python train.py --train_examples=203450 --encoder_fused_qkv=true --encoder_parallel_block=false --encoder_inner_norm=false --encoder_moe_every=2 --text_encoder_width=320 --text_encoder_norm="rmsnorm" --text_encoder_norm_position="pre" --text_encoder_parallel_block=false --residual_init="zero_last" --ema_decay=0.99 --steps=12100
Rows from expert 0 of block 9 of the image encoder, named by matrix and row number. Rows with one number belong to one neuron. Each number is 128 + 32 x the weight over its row's rms, rounded and kept within 0 to 255. All counts start at 0. After the name is the row's rms in percent of the matrix's.
# up: expert up (encoder.blocks.9.mlp.up, 32x192x192), inputs 64-127
# down: expert down (encoder.blocks.9.mlp.down, 32x192x192, transposed), outputs 64-127
up.44 111 [ 67 106 143 114 156 113 144 192 143 124 153 166 150  83 134 142 100 164  67 120 110 128 111  54  96 105 126  97 121 134 163 227 128 158 181 167 147 141  71  98  93 175 139 145 114 134 126 153 135  90 144 163 112 163 109 109 150 111  99 103 150 155 137 113]
down.44 107 [121 107 153 135 162  61 106 108 119 114 103 132  93 140 150 142 165 145 150 108  86 125 154 109 196 152 152 129 148 123 152 109 131 129 197  89 118 122 100  85 119  62 150 146 143 119 171 127 188 139 191 146 100 119  54 167 100 160 134  65 137 127  91  80]
up.45 092 [133 171 107 145 128 186  98 134 146  79 111 126  92 124  99 135 159  81 151 109  75 121 171 146 163  96 109  72  91 133  96  97 130 159 125  90  41 113 199 167  77  87 128 162 138 118 116 120 154  97 146 152 157  86 171 103 142 151 122 161 155 164 122 171]
down.45 092 [116 191 131 189 129  86 123 190 133  89 151 158 105 109 120  73 135  62 130 127 143 175  94 152 134 112 108 141 169 135 105 208 101 103  88 138  97 130 161 155 167 133  79 178 103 111 132 142 112 147 159 101 108 120 127  68 125  74 154  98 168  75 184 133]
up.46 095 [161 135 130 112 104 138 157 179 135 106 154 136 150 179 121  97 128  85 109  99 107 122  93 113 120 161 148  86 190 195 152  78 109 141 151  49 133 173 171 120 114 143 138 123 121 115 123 108 127 127 171 161 102  90 174 134 135  92  86 154 146 124 185 138]
down.46 123 [118 174 173 110 181 130  80  98 122 147 147 102 130  98 148  57  63 122 158 102 168 132 139 200 153 116  60 128 112 128 118 147 158 179  72 102 161  69 143 150 103  97 140  92  96 131 147 104 126 172 119 118 117 149 167 113 105 102 123  84 125  97 182  90]
up.47 101 [107 135  98 132 125  91  97 134 117 117 149 120 140  87 155 148  49 196 197 109 119 140 141 118 101  80 140 131 149  78 134 129 108  78 107 144 145 148  82  97 177 149 117  53 101 104 158 129  68 187 101 177 136 149  84 162 150 196 151 126 116  75  84 138]
down.47 099 [128 124 147  82  48 159 127 141  84 143 133  78 147 156 133 174 139 132 140 128 124 123 175 101 158 119 171 145  95 123 107  69 149 114 191 110 101 129 201 128 175 127 123 164 139  70 137 151 153 120 144 131 118  82 103 144 129 112 122 146 148 158  71 104]
up.48 088 [111  72 120 163 195 133 159 138 150 119 187 109 133 155 190 164 118 144 111 128 130 120 119 176 119 151 120  73 156 138 121 102 160 126 174  82 169 180 135 157  82 122 174 157 110 154 123 144 122 116 138 175 184  69 190 135 104 160  82 139 139 139 171  98]
down.48 095 [107 126 131 144 116 105 124 140 177 154 158 142 168 186 161  77 102 129 157  53 150 153 162 133 135 178 122 140 131 118 141 161 145 124  96 110 164 145 177 141  95 124 169 116 109 149 146  70 105 175  94 127 107 127 153  99  83  84 107 116 116 133 182 152]
up.49 109 [ 99 136 147 142 164 107 160 119 138 151 141 111 143 137 151 136 106 136 110 130 171  86 120 142  97 137 176  94 141 104  84 117 109 169  87 116 160 133 118  89 132 111  92 121 126 114 176 135  95 196 113 137 142 121 109 154  82 179 198  85 105 117 112  85]
down.49 089 [154 143 116  68  74 111 158 148  94 101 115 144 199 144 104 168 189 135 178 121 117 130 168 146  89  62 196 129 153 156 141 133 121 176 119 111 133 122 176  72 142 151 141 124  95 164 120 140  99 147 116 128 106  80 194 163 127 118 164 164  94 183  94 124]
up.50 092 [106 145 158 121 180 121 163 137 166 132 183  79 180 137 194  79 130 149 123  87 137  95 106 141 125 156 144 120 122  97  99  86 124 138  91 105 180 112 128 158 141  72 138 119 144  94 111 117 103 157 132 160 167 109 172 123  91 123  77 148 103  98 121 111]
down.50 105 [155 135 138  82  96  88 191 208 107 139 158  95 170 133 141 101 119 143 189  92 163 111 151 150 132 106 142 111 131 138 120 148 118 139 131  63 149 102 176  90  89 128 170  92 102 152 147  77 151 163 104 145 140 125 162 133 129  70 136 105 170 145 175 102]
up.51 108 [110 134  86 132  92 129 147 111 122  99 103  71 181  70 123 178  88 196 160 104 153 161 121  96  80  97 157 131 140  45 143 109 152  69 108 165 136 159  79 120 151 127 124  50 129 128 122 137  51 168 116 132 128 149 196 136 125 174 122 175  97 129 122 132]
down.51 114 [106 131 127 101  83 114 168 132 132 151 154  83 151 166 141 122 151 169 129 136  86  95 152 120 133 131 194 116 107 146 116  72 109  37 175  87 127 167 159 140 122 140 122  89 155  92 123 118 135 189 138 116 153  99  94 147 112 159  73 133 180 155 109 171]
up.52 103 [134 200 150 145 101 191 118 121 118 118 134 127  81 121 136 122 169  79  74 116 148  96 165 150 161 100 113  86 121  84 126  64 124 135 105  77  66 130 166 136 110 111 177 137 163 173 105 111 115 137 150 139  78  96 189  72 141 125 151 135 153 132 165 181]
down.52 101 [118 176  77 123 174 133 170 164 149  53 134 167 170  73 118 112 101 142 148 114 193 187 133 151 120 153 107 113 163 128 108 171 120 126 118 107 145  93 114 147 148 156 109 118 142 168  76 130 120 167 124 119 123 101 153 104  81 106 190  82 157 105 153 161]
up.53 107 [ 90 119 138 105 103  75 122  92 141 147 113  55 178 106 163 156  88 174 145  28 126 135 148  83 105 145 137 148 136  62 144 106 126  97 123 149 191 142  77  89 143 125 130  91 112 123 118 125  42 175 112 143 133 143 170 123  99 178 124 169  69  99  83 154]
down.53 112 [125 110 135  91  35 130 173 142 141 143 155  85 161 159 129 149 148 122 174 101 118  87 144 155 143 131 190 140  96 128 123 104 131  60 172  80 112 124 182 118 133 128 160 106 131  88 153  88 147 157  83 111 155  99 153 126 120  87 122 162 148 178  76 156]
up.54 096 [119 131 144 147 145 138 133 130 112  93 193  93 157  90  83 124 147 124 144 114 188 112 172 129  87 183  98 107 147  93  95 108 131 116 100 159 165 144  82 146 146 116 143 185 167 179  71 115 145 100  88 159 127 105 201 123  89 160 123 174 152 135 160 112]
down.54 097 [125 136  71 144 113 106 178 111 160 161 146 119 160 207 140  92 149 154 147 105 118 139 145 132  44 123 132 123 129 113 144 156 138 125 122 171 162 138 136 137 115 169 156  95  93 188 121  62 137 144  94 230 138 179 192 124 168 112 108 119 124 138 135 137]
up.55 105 [ 85 142 110 149 126 162 147 137 133 115 121 131 120 104 155 185 115 193  98 131 156 113 161  99 144 134 117  51 147 113 136 131 151 141 148 106 124 156 114 166 122 142 135 128 173 112  59 139 125  82 159 206 120  95 176 120  99 143  86 178 149 120 167 185]
down.55 098 [150 128  85 150  93  63 126 131 144 160 142 174 191 214 182  87 161 157 159 119 116 155 159 171 142 132 169 120 130  75 163 148 147 139 129 131 121 138 177 106 134 141 145  88 145 162  94  74 141 144  93 143 107 113 142 139 111  97 122 125 141 164 165 161]
up.56 095 [128 135 104 166 152 127 148 154 167 112 125  73 164 112 161 140 139 147 121  93 127 170 134 134 113 141 158 108 134  62 148  77 135  85 130 138 154 119  91 151  92 126 127 107 145 142  53 145  67 143  93 134 143  97 203 100 137 174  88 214 139 111 134  73]
down.56 096 [ 93 126 139 101  97 102 212 186 127 164 183  81 146 150 123  73 121 190 156 113 151 106 172 172 121  57 191 119 162 174 122 131  78  54 105  73 162 155 205 136  99 149 121  89  99 121 105  96 113 189 158 141 131 120 122 169 109 105  91  95 183 144 183 177]
up.57 105 [ 73 148 124 174 150  92 174 163 161 103 177 159 123  97 125 117  95 170  78 130 181 124 110 146  75 121 130  99 131 135 142 161  74 178 140 143 145 161  93 109  97 160 128 150 107 118 129 130 125 135  77 163 126 157 150 146 140 143 139 155 155 180 157  59]
down.57 098 [ 96 129 132 141 119 103 145  97 109  92 103  96 140 131 116 105 117 124 181 116 106 167 119 111 128 151 151 157 149 128 169 113 112 176 175  75 160  90  71 118 146 109 173  78 128 179 137  96 145 168 185 108  95 119 106 162 138  90 129  94 106 147  86 100]
up.58 087 [134 124 118 135 145 160 130 153 131 137 114  80 136 140 186  28 154 169 118  69  95 128 122 127 113 184 179 124 151 136 135 103 127 134 138  36 158 123 147 103 109 130 163 116 145 144  88  81  91 179 114 127 161 115  72 142  85 187  86 145 148 102  76 165]
down.58 098 [157 195 146 130  96 141 146 161 121 134 164  94 142 106 151 121 104 151 166 100 160 165 149 126 148  89 175 135  99 146 107 135 147 116 175  98 121  80 167 160  88 101 184 134 114 115 122  47 163 217  83 156 124 132 120 129 131  55 103  91 129 149 139 132]
up.59 115 [ 89 110 108 153 169 116 154 166 107 106 155 154 160  86 113 139  81 154 102 105 126 177  84 102  87 108 138 118 135 135 148 199 127 162 208 200 134 166  90 142  49 142 148 155 102 131 152 174 152 121 106 138 118 156  96 150 180  69 115 113 160 193 119  82]
down.59 110 [152 110 165 150 174 106  98 100 140 133  83 121  51 114 131 109 129 123 135 135  85 129 123  92 169 172 125 135 167  92 136  97 145 180 194  94 129 143  85 147 142 102 128 145 144  93 143 146 149  98 208 137 104 155  42 163 141 171 129  87 121 129  75 121]
up.60 100 [155 104 117 114 154 148  73  79  41 170  77  96 128 136  41 152 156  87 170  91 134 128 127 149 108 151  95 148 127 164 119  89 190 123 180 177 120 145 117 193  98  67  91 156 145 184 173 174 144 135 140  59 136 155  95 105 135 102 120 127  89 159 127 132]
down.60 099 [ 95 154 142 148 169 175 116  93 122 114 118 167 102  74  87 166 122 137  70 195 126 114  54 104  52 126 111  94 108  90 131 121 159 115 122 175 109 158  80 148 109 123  90 134 160 127 114 205 137 106 129 113 158 171 115 106 172 204 109 154 166  98 140 139]
up.61 096 [ 99 118 176  97 140  79 154 136 160  94 116  61 176 163 172 112 118 156 130  77 161 118 129 113 129 198 144  86 116 112 124 106 154 164 137 145 181 114 117 137 114 101 155 124 145 111  76 120  66 156 113 135 124  92 186 104  63 144  76 149  98 116  89  85]
down.61 107 [158 126 135 117  57 119 191 182 114 143 169 126 195 143 139  92 129 139 168 115 128 114 166 190 110  87 155 119 148 121 112 152 122 101 143  83 136  99 161  97  56 168 194  92 106 149 109  68 127 161  79 137 130 128 181 122 141  46 142 130 143 156 144 133]
up.62 107 [128 126 132 164  65 167 113 153  38 134 114  99 137 127  66  95 130  86 137  90 187 125 160 160  65 169 105 136 142 139  80  49 150  80  99 176 110 130 156 106 111 121 128 152  97 169 138 122 105 121 114 123  89 134 140 209 117  71 155 117 135 179 116 148]
down.62 102 [118 154 107 180 178 155 149  94 169 129  91 121 127 128  98 119  87 112 110 126 128 172 145 200  80 168 111 141 166  80 145 182 153 158 115 144 171 115  76 198 130  87 112 138 118 238  75 114 152 169 104  93 122 155 175 128 154 139 154 146  78 115 162 134]
up.63 110 [ 82 103 122 144 157 112 155 148 124 125 135 173 172  72  93 139  79 203  96 107 126 148  97  97  83  85 126 113 132 115 140 220 126 144 165 188 114 195  82 140 103 128 139 127 130 142 145 177 152 121 129 148 142 193 120 142 135 132 137 113 159 170 123 112]
down.63 101 [140  98 136 110 144  85 112  95 153 110  68 136  90 120 159 124 167 161 191 129  76 142 149  91 145 174 136 116 153 108 145  94 118 145 193  92 109 145 107 114 124 109 150 152 153 113 156 133 129  90 202 144 100 107  53 173 102 178 126  89 129 164  69 123]
up.64 096 [130 120 130 195 190  79 146 142  91 161 129 168 158  85  86 140 103 133 120 129 193 160 109 146  96 159  90 128 141 146 126 169 125 177 184 164  99 170  96 156  72 132 115 122 140 156 140 168 151 118 108 107 158 136 119 138 129  64 149 104 139 206 151  60]
down.64 089 [146 111 107 183 175 142 112  71 125 120  87 128 126 140 145 159 128 134 106 128 146 157  76  60 112 134 148 138 165  98 149 108 144 165 174 101 144 144  37 182 125 141 121 136 141 160 168 148 157 123 185  87  93 137 113 157 150 122 140 121  80 133  43 124]
up.65 101 [106 128 132  97 119  60 133 106 145 136 167  95 164 132 201 160  89 162 114  51 134 132 159  74  96 188 137 117 127  84 135 127 100 170 100 112 185 118  88  93 136 123 124  84 129 132 117 103  44 181 109 161 129 147 143 131 125 184 130 183 114  98  94 108]
down.65 103 [143 129 125 121  40 129 149 155 114 139 151 107 167 147 137 146 148 124 171  95 156 113 150 166 179  92 187 132 110 109  98 146 148  83 161  90  86 107 186 106 124 133 178 116 121  89 137  49 142 175  72 109 124 100 170 116 104  51 122 145 128 152 104 152]
up.66 095 [ 90 110 118 121  97 123 138 198 128 131 166 146 156 128 149 125  92 135  93 120  59 152 124  74 126  85 153 103 117 175 157 177 120  97 205 118 109 144 111 139 144 171  89 105 110  70 119 110 143  88 187 195 146 161 132 113 186  58  95 127 194  97 149 149]
down.66 100 [119 194 140 149 147 139  98 103 126 129 122  85  91  97 137  69 106  90 132 119 122 159 132 190 192 113  71 134 106 124 121 104 134 134 149  58 129  97 115 155 130 101 165 157 106  94 100 120 139  86 149 164  95 118  95 142  85 102 162  57 130  96 166 112]
up.67 105 [123 113  74 124  95 116 110 139 140 141 100  63 152  61 140 170 103 164 135 119 164 128 157 109 104 113 145 122 120  55 149  99 152 102 108 141 144 175  81 134 149 116  97  69 135 148  76 103  39 158 130 149 137 115 187 129  88 203 124 174 106 102 152 155]
down.67 106 [128  99  93 110 112 152 199 151 126 176 154  84 129 147 152 113 125 175 162 124 102 105 154  94 146 123 173 142 120 113 108  99 123  12 158  91 132 147 205 132 131 129 133  83 143  96 153 130 126 190 119 110 191 101  93 143 109 162  87  95 163 150 125 174]
up.68 107 [139  86 155 142 134 143  75  76  44 159 102  94 107 135  56 179 148  63 139  97 162 107 125 178 106 119 113 146 101 183 122 137 178 113 187 166 110 147 142 183 127  63  97 152 133 185 142 183 162 111 184  80 130 175  94 103 129  80 111  98  68 144 141 111]
down.68 108 [110 147 127 155 198 168  94  83 134  91 104 159 102  95  88 145 120 122  68 201 160 122  62 114  57 132 106 123 118 100 154 117 143 106 105 174 112 154  58 148 115 121  81 134 155 136 104 196 141  78 123 133 167 145 129 100 122 197 145 160 143  85 140 148]
up.69 099 [120 120 147 118 131  60 163 136 140 114 113  76 187 125 157 108 114 157 111  98 157 137 136 109 134 192 154  96 145  90 129  98 139 179 159 151 199 172  98 121 123  86 138 105 116 148 111 136  71 113 104 124 130  98 167 147 107 132 108 174  93 139 107  76]
down.69 103 [131 120 102 124  34 137 168 191 143 170 173 141 180 149 113 121 154 141 162 120 113 107 140 147 108  71 168 104 147 146 127 133 129  78 138  97 133 135 177  91  90 152 174  89 108 137  89  55 132 160  90 110 114 116 193  74 138  58 167 152 138 167 174 148]
up.70 119 [104  99  98 134 129 129 111 113 129 114 145 106 155 101  87 163 102 121 108  96 146 153  97 126  75 106 132 143 103 119 164 149 186 136 214 183 113 211  87 179 120 128  86  83 121 108 185 165 151 110 132 133  89 170 149  89 169  94 110 141 127 136 152 112]
down.70 112 [156  77 147  93 179 150 110  72 146 139  93 109 131 100 156 106 142 134 105 175  82  99 117  90 132 142 126 146 119  95 142  58 161 102 161  89 130 175 117 114 121  97 107 142 165  78 154 156 142  80 162 119 177 149  84 141 106 180  46 122 147 134  55 171]
up.71 099 [ 92 160 138 125 121 153 114  66 157 116 132  89 177 106 158 177  89 181 124  71 174 120 142 105  94 136 141 139 105  64 125 140 150 105 129 173 153 159  86 103 141 118 129 128 141  85  82 130  81 141  94 138 138 112 186 122  99 146 134 175  89 110 124 135]
down.71 104 [143 118 103  98  41  88 157 160 136 162 167  83 147 188 143 103 156 160 178 119  96  79 193 146 148 112 195 126 130 113 130 100 141  78 168  71 140 145 189 104 121 135 163  83 129  92 169  82 129 159 110 140 139 132 142 137 114  93 103 153 157 159 121 132]
up.72 100 [134 106  97 153 129 104 169 151 155 147 149 183 116 118 124 108 174 144  87 141 127 115 155 155 136 135 137  42 216 172 126 120 107 126 146 127 129 116 151  70 134 162 100 147  75 170 150 104 108 128 126 159 108 123 149 145 125 124 104 163 145 159 166 128]
down.72 093 [140 185 113 151 146  73 120  95 169 131 108 120 108 139 170 136  95 110 184  44 140 166 150 145 139 140  94 101 128 126 105 187 129 165 120 137 138 133 143 151 147 146 140 105 143 172 161  91 134 162 150 144 105 105 151 112 103  98 110  96 127 128 150  90]
up.73 098 [ 66  93 129 111  86 122 136 167 154 119 152 147 117 131 136 103 103 138  55  90 113 121 114  50 130  84 129  92 113 167 167 178 151 117 194 141 114 166  76  99 138 213 135 115 159 118 123 123 128 114 169 196  90 175 142  81 150  78  98 106 159 101 162 171]
down.73 104 [117 109 117 130 182 116  88 110  93  92 108 139 102 143 162 110 111 113 136 132 121 157 160 178 199 117  83 149  92 127 136 112 146 126 176  96  96  64 124 125 143  83 147 137 137 112 135 132 136 135 163 122  96 106  99 153  83 118 136  63 145  91 151  82]
up.74 093 [137 125 118 141 132 180  87 138 134 112  87 146  99 122 152 143 175  66 120 145 109 100 174 156 150 165  73  82 140 138 121  59 100 168 104  72 102 167 189 143  39  78 115 164 145 196 129 117  95  78 128 151 179 108 102 109 123 155 119 167 108 156 168 142]
down.74 109 [115 158 129 152 167 102 117 151 126 106 125 195 151 110 151 108  98  98 121 114 201 198 106 140 102 145  92 127 153 121 116 216 126 176  78 136 149  91 158 116 138 126 115 145 135 169 133 149 150 155 115 104 130  81 187  67  95 121 170 121 153  62 193 132]
up.75 110 [127  94 166  98 139 128  76  93 106 195 116 124 129 149  73 164 123 109 163  94 108  98  95  96 103 125 102 190  96 167 172 133 174 103 167 152 130 127 103 154 162  83 114  81 133 128 157 206 130 169 201 107 167 188  91  76 149 118 135 114  78 130 127 141]
down.75 107 [116 102 130 116 188 185  76  70 110 130 119 129 135 133 115 171 112  92  77 175 118  74  92 109 107 151 104 109  83 121 107  95 154 108  94 171 103 148 126 139 117 131  74 140 133 112 100 187 105  66 100 125 158 139 122 102 121 179 142 143 176 114 125 119]
up.76 097 [ 76 129 102 166 139 110 180 166 178  87 158 136 153  82 113 129 142 158  93 125 130  87 102 106  65 181 149  88 144 127 123 109 137 187 147 116 140 135  83 129  96 114 138 171 116 101 155 129 137 164  80 191 153  95 131 145 106 155  72 154 130 158  94 101]
down.76 088 [136 140 126 115 141  93 110 150 110  88 124 139 138 125 173  77  88 115 158  79 140 143 171 130 167 117 116 125 116 142 124 126 118 173 156  87 150  94 139 133 117 108 193  90 107 166 152  55  95 207 100 144  99 125 154 136 130 103  85  96  97  93 140  75]
up.77 091 [149  56 137 103 181 110 129 125 142 162  64 130 149 155  80 158 164  93 154 136 116  91  77 115 142 125 156 158 124 159  98 150 161 115 129 117 153  64 121 135 134  84 106 130 131 145 136 145 153 149 110  82 161 169  82  69 138 121 129 134  69 125 103  92]
down.77 096 [135 132 110 130 137 147 129 169 130 144 133 180 111 109 135 181 171 109  78 183 162  85  85  84  76  86 138  85 117 174 106 123 105 114 130 186  70 129  99 110 123 183  99 161 130 106 103 157  93  82 106 127 152 145 144  76 169 125 128 158 156 118 132 106]
up.78 099 [101 121 106 146 201 182 140  99  91 100  90 166 174  93  72 160 147 112 128 167 136 120  95 117 137  87 127 163  74 101  54 129 159 151 184 121  54 113 157 142 149 142  56 107 180 124 176 160 172 141 112 141 129 155 153  63 131 111  98  89 149 161 120  91]
down.78 101 [136 116  72 172 106  73 103 147 142  78 111 189 117 149 186 185 158  96  93 162 178 143 142 104 150  95 134 120 136 151 125 130  90 124 128 155  51 149 154 119 192 170  63 168 148 112 109  92  75 114 165 138 138 100 141 109 104 141 144 164 126 111 132 116]
up.79 110 [124  41 139 170 175 124 103 120  58 156  68  86  83 135 100 183 170  69 173 131 155 119 108 162 132 145 118 138 121 179 123 157 173  88 187 145 104 126 141 157 113  67 103 141 130 181 149 161 164 119 165  98 141 144  97  64 132  76 130  91  84 133 121 110]
down.79 101 [126 124 127 168 186 129  76 105 130 149 139 178 103 157  96 163 144 111  65 164 128 162  79 115  77 108 119 143 131  87 139 158 160 115 124 222 109 128 100 155 118 139  76 170 145 138 180 171  82  92 125  97 162 159 145  94 155 154 112 145 141 100 136 141]
up.80 106 [ 83 105  73 165 120 129 181 185 169  57 165 129 141  67  98 113 153 151 156 114 144 145 101 113 102 145 203 107 126 154 159 157 135 164 147  81 118  90  59 115  95 200 155 134 114 108 154  38 153 156  95 199 147 108 185 111 122  83  61 131 118 185  64 123]
down.80 096 [174 149 109 164  95 101 136 112 154 100 151 101 162 182 199 115  79 130 148 106  82 161 173 134 153 148 103 129 103 141 109 105  99 152 170  86 170 126 133 157 138 109 114 114  98 158 169  84 145 180 115 161  92 174  99 144 160 134 122  84  89 117 137 114]
up.81 097 [ 75 188 151 107 144  87 184 173 179 110 157 130 112 114 126 130 148 201 162 135 145  74 132 137  76 116 152  62 121 125  89 128  94 167  91 130 128 135  95 100 121 127 153 125 115  96 165  97  97 173 112 165 168  99 121 135  99 205 128 132 128 126  95  88]
down.81 093 [140 154 119  75  47  88 142 159  59 137 140 117 165 126 132 117 119  97 182  89 135 144 153 155 154 127 132 116 145 103  97 118 123 212 120  85 132  80 188 104 143 143 165  82  72 150 122  92 115 156 140 155  88 113 174 112 136  64 133 136 125 142 120  95]
up.82 109 [118 105 104 154 144 101 137 186 129 127 149 185 130 153 132 149 133 105 115 101 112 172  95  82  92 112 143  99 146 180 145 163 147 150 219 136 117 175 126 100  75 125 124 135  93 127 114 136 124  85 161 176  96 145 149 130 212  56 122 102 166 160 134  90]
down.82 114 [139 150 186 154 196  73  85  79 119 148 113 107  48  96 152 100 104 110 122 120 133 146 107 145 176 168  76 155 154  83 107 141 151 142 126  98 147 112  39 154 163  96 151 142 129 126 136 140 158 113 192 154 118 161  81 138 126 156 152  89 105  80 117  74]
up.83 109 [ 99 134 121 150 134 181 149 188  93  85 115 166 128 133  86 100 184 119 140  84 162 119 147 165 121 114 108  76 164 145  96 102 182  92 136 115  86 193 178 109 119  96 112 160  80 142 131 104 118  70 140 169  80  86 184 113 104  70 120 144 137 141 150 154]
down.83 103 [156 180 155 180 144  85  99 117 146 120 130 126 119 146 158 114 130 107 145 109 157 197 141 194 131 139  86 157 144  94 136 202 176 181 135 161 120  75 128 182 178  91 127 160 147 187 129  66 153 166 121 128 137 143 140 104 138  95 135 133  78  81 159 135]
up.84 098 [102  62 118 149 161 163  89 114 111 121 104  96  94 112  86 198 161  71 119 157 172 108 106 108 149 128 136 142  75 144 107 153 171 110 175 125  77 110 125 145 161  94  81 111 194 132 192 136 158 119 164 126 136 187 124  42 125  93 136 104  81 126  94 108]
down.84 098 [113 123  78 135 150 131  85 115 131 125 121 165 127 145 150 156 174 120  72 175 152 112 105 104 100  92 145 134 110 135 134 128 105 105 105 182  69 128 144 117 157 164  92 175 135 130 133 136  53 121 135 124 179 137 162 122 136 164 133 167 133 101 109 135]
up.85 095 [114 135 117 175  98 146 135 128 169  86 162 107 130 107 178 112 134 123  69 142 105 141 171 102 148 136 132  96 163 123 165 117 128 100 157 113 110 158  95 131 165 170  85 103 191 112  78  63 100 144 148 160 163  82 164 100 121 136 119 165 108 105 116 150]
down.85 090 [105 112  74 152  78 110 161 193 158 137 157  72 137 174 219 104 118 150 173 103 112 145 191 105 151 135 156 146 110 115 124 149 120  70 142  95 152 106 201 143 101 142 139 123 115 107 107  74 109 203  96 153 122  90 134 114 120  97 102 102 139 118 159 149]
up.86 100 [101 137  93 120 137  93  94 135 148 107 157 111 142  71 178 164  48 189 174  93 125 142 135  97 102 101 152 135 134  74 145 132 101 115 104 150 137 142  80  97 161 155 100  78 103  92 162 129  61 200 105 165 121 155 115 157 133 212 157 140 108  97  69 130]
down.86 100 [127 104 143  86  32 137 139 153  84 136 151  79 155 156 134 162 136 139 157 113 116 101 169 110 180 123 174 144  75 129  98  79 146 102 186  79  84 125 192 133 174 122 144 156 134  75 129 109 139 145 126 127 120  86 111 140 126 112 119 140 133 164  66 102]
up.87 094 [122 112 126 144 119 137 179 157 131 141 147 220  81 127 135 130 125 127 136 125 110 110 182 137 115 150 111  58 175  94 153  94 159  85 112  88 115 162 146 101 139 104 127 102 143 164 124 146  78 121 145 147 127 102 176 154 151 119 136 147 142 153 117 163]
down.87 102 [ 85 193  80 138 151 132 136 101 139  75 104 120 141 110 113 117 100 117 142  83 189 168 150 167  91 134 104 101 131 124 102 150  92 152 102 123 148 122 122 174 145 129 108 133 137 192 114 128 140 167 163 150 122  95 152 112  97 101 139  98 168 116 174 141]
up.88 097 [ 93 172 132 116 120  75 178 161 122  65 163  75 162 117 123 189 138 186 148 125 167 150 146  97 103 145 139  87 135 116  92 150 102 153 156 121 131  87  78 118 131  97 167 115 170  89 104 104 127 119 104 161 140  80 110 174 102 131  70 138 106 125 106  52]
down.88 107 [176 138  94 107  39 103 189 185 119 151 159 142 157 150 130 122 135 127 185 110 131 122 138 173 100  75 146 102 125 108 114 155 132 136 132 117 142 115 190 100 103 153 146  78  80 139 117  57 112 187  86 151  98 124 201  92 137  54 183 146 137 146 153 137]
up.89 094 [ 94  78 108 121 180  85 155 180 203  65 173 159 212 138 123 119 160 127 112 143  75 144  84  96  57  99 216 136  73 145 133 163 139 138 163  78 117 120 117  83 107 176 114  95 124  58 169 138 144 160 125 160 147 126 138  96 187 154  92 107 144 160  90 103]
down.89 093 [ 88 155 115 118  44 116 115 163 149 141 142 148  90 144 138 152 105 173 138 141 134 112 184 107 144 107 143 147 105 197 109  76  75 149  84  88 136 145 141 111 185 141 141 131 110 119 118  57 112 113 195 155 122 133 157 153  94 156 150 106 103 128 190 114]
up.90 103 [180  77 151 185 134  59 118 118  67 191 155 148 151 122  99 129 125  64 155 107 158 159 148 197  88 181  83 151 172 188 143 135 110 137 122 146 152 167 137 156  83 123  89 132  99 182 139 138 119 105 121 120 141 118 141 148 122  52 150 135 126 188 154  98]
down.90 101 [133 133 112 172 170 171 119  70 178 161 108  97 144 150 144 176  54  89 110 112 138 158  82 120  48 155  89 139 120  96 103 156 120 167 119  88 183 124  44 182 115 144 148  96 108 185 138 151 115  98 119  89  87 148 154 110 164 118 142 140  99  89  95 118]
up.91 090 [ 66 129 140 165 132  96  91 149 102 190 137 138  51  61 155 122  93 150 153 164 144 109 163  73  90  91  84  99 153 110 159 217 125 156 130 155 163 143 100 102 114 158 126 103 103 168 121  81 100 118 128 185  78 191  96 108 134 130 176 115 124 165 158 156]
down.91 086 [187 127 173 134 138  69 141  73 120 122 142  91  94 155 140 154 148 136 119 114  66 160 169 100 110 160 161 136 136  75 116 146 149 128 220 147 146 181 120 103 132  61 147 154 145 147 143 175 180 122 150 130 136 134 105 161 139 160 163 163 112 123  76  85]
up.92 106 [112 177 167  94 109  87 146 121 148 169 117 110 134 154 172 138  96 138 156  80 127  68 108 138 116 148 178 101 142 105 127 140  99 193  94 116 152 145 132  89 151 126 103  82 108 115 142 118  55 225 126 151 127 117 118 174 129 200 131 109  94 115 105  99]
down.92 096 [122 149 150 112  69 135 134 125 138  84 110  99 167 164 139 157 172 139 175 117 146  95 183 164 145 100 177 131 117 133 132 111  95 153 106 104 125 111 187  90 141 140 172 120 104 160 122  77 129 176  75 147  70  96 194 163  84 113 105 130 119 177  77 116]
up.93 098 [127 143  89 123 121 116 186 128 138 106 161 191 127 136  93 133 119 166 118 135 130 132 127 144  72 134 121  78 181 151 126  98 115 105 151 151 145 169  95 127 147 101  94  90  71 113 141 128 132  95 118 162 106  72 152 212 181 116  86 144 189 134 131 108]
down.93 085 [160 179 186  77 121 137  86 124 124 158 138  97 140 122 112  57  74  96 175  74  96 142 175 165 145 155  75 105 127 105 127  94 171 212 106 132 172  88  83 131 111 107 144 157 113  96 154 129 182 121 155 146 108 135  93 136 105 133 146 116  86 116 120  93]
up.94 098 [105 166 107 135 119 122 194  99 107 138 109 120 137  72  94 143 109 220 100 147 172 146 136 109 116 145 142  83 156 104 101 105 139 148 167 142 127 146  44 142 208 137 100 114 163 112 109 107 146 110 130 163 121  93 138 208 137 106  74 167 109 125 133 136]
down.94 084 [198 181 111  90  73 117 136 133 114 104 189 129 185 185 150 108 128 140 168  99 108 134 180 162 167 141 117  80 111 122 138 119 124 169 144  72 132 110 164 126 115 163 121 100 110 110 113  57 109 142 103 149  77 123 144 106 138  72 146  98 150 175 140 111]
up.95 097 [ 89 183 104 105 114  67 111 129 108 127 143  96 129  85 188 120  75 188 172 148 135 131 126 114 111 131 110  94 133  81 135 120  95 129  91 122 151 150  77  89 185 160 111  73  99 106 124  89  39 167  99 184 146 134 104 168 115 178 135 143 138  90 109 129]
down.95 093 [136 104 126  91  32 130 140 155  86 141 164  65 163 159 125 150 122 112 132 100 126 127 175 152 194 105 170 144 112 119 124  83 122 119 163  75 121 112 226 116 157 126 131 119 118 123 114 102 149 139 116 160 115  84 131 120 120  95 179 143 156 157 121  58]